Weights of a small image classifier.
Training: 17600 steps, batches of 256, held-out accuracy 97%.
Rows from block 4 of a small image classifier, named by matrix and row number. Rows with one number belong to one neuron. Each number is 128 + 32 x the weight over its row's rms, rounded and kept within 0 to 255. All counts start at 0. After the name is the row's rms in percent of the matrix's.
After each neuron's rows are labels from the 100 images, of 14848, where the neuron reaches its highest value: "top examples" is what is common among them; "colour at peak" is the nearest of a few named colours to the mean colour under the peak. Only what is clearly more common there than usual is listed. The data: scattered letters and digits in many colours. In brackets: how many of the 100.
# fc1: MLP up (model.blocks.4.mlp.fc1.weight, 1024x256), inputs 0-255
# fc2: MLP down (model.blocks.4.mlp.fc2.weight, 256x1024, transposed), outputs 0-255

fc1.133 094 [140 124  71 119 104 115 115 113  63 201  36 135  65 187 129 157 134 115 170 142  84 118 123 140 128 131 125 132  88  76 156  69 139 120  74 167 115 107 118 114 103  98  93 158  85 110  81 122 105 142 143 117 133 134  89  91 119  61 140 104 100 120 158 126  92 133  98  97 118 123 196  97  95  88 143 126  69  72 180 100 146 116 134 105 102  61 137 134  90 181  82 136 121 116 118  93 101  92  57 132 157  56  82 153 144 126 166 126  80  86 202 154 179  75 157 130 130  94 150 200 132 138  79 161 143 141 137 149 136  93 136  54  98  82 171 144 157 111 173  84 147 126 137 116 134 141 148 150 166 143 150  92 167 124  70 170 152 131 192 114 149 110 129  89 141 140 156  80 117 102 131 134 166 130 105 132  99 120 139 120 162 132 104 114 150  65  89 131 115 153 122  92 128  71 131 116  68 183 114 152 125 108 137 154  72 160 135 133 113 106 113  66 131 107 126 129 140 120 136 106 143 104 107 133 134 129 118 109 139 126 174 146 105 118 129 161 140 166 136 202 126 101 126 175 203  76  82 152 115 133 156 129 181  90 146 190]
fc2.133 088 [170 100 107  87 133  84 126 185 122  48 206  93 156 167 122  94 101  99 137 111 152 135 158 158 114 118 145 141 131 153  88 170 107 167  85  95 138 108 178 120 116 168 100  61 145 126 165 102 140 123 126 130  92 127 152 143 114 145 130 135 165 118  68 113 134 123  90 145  96 203  39 120 123 109 162 111 177 149 103 151 122 144 117  87 122 214 109  97  94 145 122  79 103 134 100 143 126 160  98 140 115 156 132 152 107 104 109  95 138 151  61 134 137 147 102 124 135 127 171  66 115  99 178 108 158 100 142 109  92 183 109 131  98 157 104 129 151 161 100 150  98 132 192  95 131 101 123 125  96 137  88 146  81 104 127 134 119 125  99 160 108  99 136 136  86 109  67 159 124 151 159  91 124 195 171 224 152 174 135 116 126 122  76 159 126 155 120  79 153 165 163 112 100 121 150 144 117 189 217 114 128  62 147 112 134  95 117 142 113 110  88 141  73 125 174 160 190 112  90 161 149 117  60 142 137 144 139 102 122 100 135  62 158 146 126 117  95 137 127 147 123 128 118 119  78 175 216 108 107 109  65 135 103 197 145 116]
top examples: black (70); brown (50); blue (42)
colour at peak: white (52); pink (43)

fc1.39 099 [145 175 134 131 119 112 169  49 152 102 118 143 144 148 197 165 142 144 148 149  90 146 123 114 114 132 169 183  99 169  84 124 157 114 165 160 150 119  78  58 165  82 126  98 133 136 135 196 214 126 138  94 178  99 132  74 131 131 147 112 125  90  95  75 170 122 128 130 117 129 119 148 100  60 111 138 157 159 123 126 114 128 120 141 125 158 182 154 120 153 162  98 112 121 164 135  61 168 119 109 122 146 164 158 154  97 141 114 135 228 151 112 151 159 153  69 101 112 122 122 112 177 141  95 151 172 147 139  78 136 128 162  82  72 114 130 146 130 145 122 104  74 136  38 148 114 109 132  91 114 116  92 107 165  49 152 143 114 135 178 143 128  89 142 121 178 176 128 100 164 123 113 136 141  98 174 143  87  93 138 144 167 114 138 134 112 201  75  66 111 133 137  71 138 141 126 103 100 101 140 108 185 168 123 161 144 167 125  87  53 131 159 146 112 114 121 163  98 130 127 143 150  95 136  97  90 163  73  97 190 112 171  92  92 211 102 156 152 106  95 149 126 110  88 131  98 166  78 129 144  82 157  99  97 118 122]
fc2.39 098 [155  83 120 100 144 162 114 186  90 177 123 129  76 115 113 103  98 144 133 148 161 145 154 167 139 177 135 111 231 107 127 142  84 163 106 106  90 125 147 146 123 103  96 167 159  84 188  71 133 122 104  97  91 121  85 143 140 150 157 144 166 153 183 150 131 117 152 167 115 141 126 135 123 134 114 116 141 140  72  94 172 118 123 128 168 108 103  96 174 102 113 154 143 165 107 143 170 114 107 112 141 115  82 156 104 141 134 174 134  74 132 134  99  74 124 209 124  91 131 127  98  79 117 147 117  90  95 103 128  41 130 159 139 175 116 130 134 157 143  46 135 144 148 168 102 150 160 101 175 122 127  62 126 168 131  97 111 106 175 105  79 140 164 102  91  91  88 136 117  94 131  81 163 114 141  41  78 140 112 189 131 100 111 103 164 148 111 157 187 175 175 146 133 116  75 100 150 131 167  80 182  38 108 150 139 135  94  96 150 186 109 144  66 152 153 114 149 114 135 135 101  80 156 112 171 145 131 175 127 120 179 114  86  75  95 189 145 139 161  83 104 127  86 130 115 160 103 122 170 115 136 155 127  85 104 102]
top examples: black (68); brown (56); purple (44)
colour at peak: pink (57); grey (25)

fc1.129 098 [ 95 161 102 145  60 119 183 119  89 129 105 118 179  84 195 139 151 133  92 106 105 108  89 140 174 159 134 142 104 192 124 140 155 122 124 120  91 102 108  82  74 151 110  94  81 161 174 204 110  95  91 103 146 147 172 186  96 139 158 108 168 176 151 171 115 202  70 101 244 146 156 142 128 116  68 124 128 134 117 109 107 133  94 138 115  84 151 109 151 116 112 107  58 117 162 131 137 119  66 131 135 107 129 111 132 113 154 117 165 123 118  99 134  94 167 112  93  48 160 127 116 139 169  98 175 109 114 163 156 102 123  97 103 145 120 134 121  73 112 138 156  93  69  88 122 182 116 123 128 145 104 113 155 108 136  96 120 118  94 125 153 150 133 103 161 178  91 165 103 116  89 134 154 117 122 124 162 124  78 140  77  42  96 138 163 147 150 145 118  73 145 157 195 148 114 159 160 108 117  79 152 153 129 101 100 109 101 155 138 123  90 139  74 174  94 105 205 115 146 169  69 119  97 135 117 163  97 108 152 121 128 130 130  76  98 136 145 123 131  79 111 139 113 139 121 144 131  54  74 147 102  84 117 127 142 212]
fc2.129 090 [ 77 148 106 123 165  88  76 141 148 144 151  96 105 171  99 109 171 125 175 140 175 166 165 116  99  91  90 120 155 118 146 144 104 114 189 207  71 199 134 146 175 116 102 191 154 134 127 110 123 168 167 183 130 109 108 180 140 121 137 102 135 189  95  81 133 135 132 146  42 122 132 120 146 112 141 113 147 124 147 161 175  93 158 134 161  96  86 104 117 130 160  94 144 130 151 135 110 147 146 111 123 107 156 113 104  80 180 190  77 164 131 103  20 173 130 175 118 197 138 137 135 170 111 119  78 128 131 126 125 124 146 202 111 153  92 155 103 130 147 162  76 119 131  96 139 150 112  71 175 144 139  91 141 111 186 142 136  94 154 130 144 108  94 127 114 122 127  33 143  96  94 109 102 100 130 139 110 201 191 131 149 162 183 150 176  79  96 115 128 128 144 102  72 121 142  92 148 132 108 161 120 131 119 183 134 103 149  62 128 154 130 161 105  82 206  95 124 109  79 123 173 126 139 145 132  74 102 106 127 115 134 120 146 165 112 112 158 171 114  71 134 151 176 174 162 104 130 130 167 100 106 115 150 138  95 129]
top examples: red (83)
colour at peak: pink (50)

fc1.505 099 [ 99 118  86 150 143  86 103 110 108 138 107 129 153 134 112 148 133 158 165 152 140 154 158 193 125 183  97 120 157 142 161  99  98 139 200 170 151 124 129 112 132 134 107 114  81 137 124 174 108 110 162 153 152  55 171 123 138 106  74  90 124 168 110  50 121 139 170 133 152 107 157 151  97  63 156 121 124 104 126 126  81 169  66  83 178 125 129 109 107 170 153  71 173 175 196 155 126 173 121 153 103 189 124 113 169 112 105 173 165 129 113 145 181 153 134 104 132 152 154 144 134 136 124 107 131 143 121 109  91  80 179 142 127 118  34 125 145 132 177 102 165 153 139  35 133 134 121 116 139  97 114 112  93 127  94 123 153 182 171  91 146 102  64 161  94 134 195 120  83 105 142 129 141 173 128 108 118 104  75 117 192  93 101  88 103 110 163  66 160 159 134 153 134  93 128  99 145 127  82 120  57 128 112  26 102  67 121 126 105  99  98 107 117 117 133 148 120  36 159 125 120 158 157 114 152 116 102  76 135 125 161 159  78 134 139 140 121 161  65 167 110 107 159 115 144 170 111  97 122 137 112 129 145 116 178 135]
fc2.505 108 [148  78 147  74 112 154 165 138  84 140 117 161 101 102 127 140 170  89 139 116 157  83 141  91 135 107 144 140 133  89  57 183 156 131  76  62 107  74 108  95 133 136 153 190 100 108 144  60 153  85 132 130 114 147  87 172 171 159 173 154 180  75 199 219 136 134 107 144  74 149  92 124 149 156  97 126 137 121 161 145 199 157  98 117 108 107 115 114 172  93 101 150  98 135  85  91 123 135 132  90 154 107 171 135 116 152 100 106 146 104 134 141 124 105 111 168 140  54 116  80 119  61 129 136 152 123 118  97 123 140 100 136 137 120 170 106 116 118 135 129 152 137 104 172 153 118  83 137  89 133 141 135 185 125 129  65  89 116 162 122 122 116 175  92 133 137  70 155 110 114 133  88 176 110 178 147 114 126 151 174  86  99 158 117 159 167 110 220  66  96  93 101 114 171  64 142 147 152 161  89 152 118 110 162 107 128 112  87  76 130 170 146 134  86  83 136 135 150 109 177 123  94 152  94 125 186 135 195 107 133 132  83 132 133  61 112 113  93 146 118 194 141  73 102  70 124 115 124  83 128 100 146 166 165 143 128]
top examples: black (52)
colour at peak: grey (42)

fc1.603 094 [109 110 141 140 166 104 167 136 125 112 118 130 131 145 159 148 150 127 119 129 113 161  76  99 121 151 155 128 101 140 163 147 125  50 128 145 138  81 160 131 135 152 136  96 109 212 127 114  90 153 157 138 119 130 155 140 101 160 100 159 126 173  79 108 146 116 153 138 179 135 134 136 140 159 105 145 138 116 162  65  99 100  99 125  94 171 111 109 160 108 126 127 219 173 167 164  90 142 168 126 126 100 124 170 130 199 219  95 131 117 122 112 133  91 127 147 133 158  64 137 140 159  68 130  58  85 113  65 137 156  71 161 114 150  83 167 170  77 165 169 146 128 147 163 136 131  97 128 143 138 153 154  95 137 115  99 135 159 110 100 113 103 164 120 138 176 183 121 134 108  54 233 121 107 170 112 127 137 111  73 161  81 103  68  96 197 120  66 163 134 110 144 108  67 128  68 119 120 138 151 115 150 138 116 165 151 126 136  83 107 111  43 108 109 153 184 132 177 110 104 120 110  72 131 113 129 154 145 105  45  74 152  78 138 120 126 141 169  96 143 180 103 158 123 147 141 109 114 102  81 119 122 196 115  97 112]
fc2.603 101 [144 143 138 111 133 136  55 105 148 130 127  69 149  93 136 122 189 129 105 138  38  87 127 115 136 124 146 147 111 161 199  52 143 137 102 152 104 168 139 143 131 173  88 150 110 160  73 167 106  56  78 139  71 173 178 154 119 128 117  97 106 120 127 133  96 132 142 116  72 118  92  57 143 146  65  98 163  91 117 147 189 112  72 175 103 119  95 147  83 139 147 160 112  84 169  75 158 138 168 143 195 109  98 152 145 156 117 102  59 143 104 135 132 134 123 155 111 161 144 131 173 119  74 131 146 233 136 129 165 120 158 116 178 140 110 114 143 179 158  83 106 169 129 142 126 165 130  92 130 141 151  88  97 137 110 134 141 143  73  98 174  74  86  90 114 131 113 101 170 145 133 109  90 123 123 163 144 134 160 173 152 164 119 122 101  66 128 127 146 139 152  99 122 141 123 135 136 129  89 119  90  96  86 121 140 177 145 129 142 102 204 115 142  99 117 108 146 181 171 124 115 110 188  88 105 131 149  92 112 185 149 161 110 162  89  74 142 107  99 149 120 142 128 141 142  75  90 116  91 135 104 123 131 140  18 134]
top examples: black (60); white (40)
colour at peak: grey (35); brown (32)

fc1.307 102 [113 124 136 164  79 161 168  57 104  90 149 118 173 133 138  74  83 126 137 126 129 160 157 170 111 154 131 151 149 142  90 170  98 134 141 143 137 131 111 127 208 149 145  90 120 114  72 100 172 142 138 142 117 155 176 131 169 141 107 139 154 187 165 132 129 166 144 144 159 145  91 153  94 142 138 175 172 144 130 115 128 149  88 158  94  86  92  74 119 116 172 130  97 159 148  92 119 149 148 112 181  98  76  86 133 166 127 126 132 163  82 133 153 105  55 136 153  74 147 199 147 175 114 143 103 120 138 107  53  76 124 125 136  91 108  80 137 110 121  45 141 169 170 104  95 109 141  73 131 155  76  85 138 139 161 146 134 201 102  82  65 107 140 118 133 110 152 124 116 225 143 162  96  79 147  73 108 150 122 184 103 154 113 165 164 144 167  88  93 100 169  92 121 167 105  96 183 125 123 127  89 111 194 123 159 155 168 141 114 155 124 123 134 172  96 183 107  66 161  70 121  92 112 130 124  73 104  98 120 124  62  90 153 137 100 139 102 113 153 123 155 160  98 139 109 170 144 156  64 123 130 102 130  91 121 149]
fc2.307 115 [135 103  84 114 180 112 103 168 185 175 154 117 136 158  96 167 170 124 107 135 120 123 114  84  92 108 144  60 103 136 190  99 153 144 149  95 116 103 150 135  96  87 130 157 163 106 170 163  98 115 109  86 148 113  51 165 119 109 180 114 120 104  87 150 117  92 132 152  81 102 151 155 143  72 120 152 109 159 136 145 131 124 138 192 118 154 163 161 183  84  99 140 137 111 100 153 127 104 134 109  87 147 182 151 136  99 153  79 146  98 144 153  63 173 119 149 128 158 121  91 105 128 122 116 171 144 119 163 152 134 122 145 131 161  76 141 128 115 115 188 115  78 149 152 141 138 149 179 151 130 168 144 105 195 155 123 103  57 182 139 112 157 213 149 102 110  64 109 169  25  84  71 177 104  95 147 143  76 130 112 127 120 109 131 117 122 138 203 122 163  84 161  95 101  83 198  72 157 130 122 177 158  93 144 118 104 138 118 166  85 127 117 138  78 152 103 147 177 152 143  95 139 115 138 146 202 114 175 149 134 143 135  42 111 106 123 198  93 137 120 136 137 174 153 120 129 148 143 159 111 141 135 194 132 122 111]
top examples: red (64); black (50)
colour at peak: pink (51); grey (32)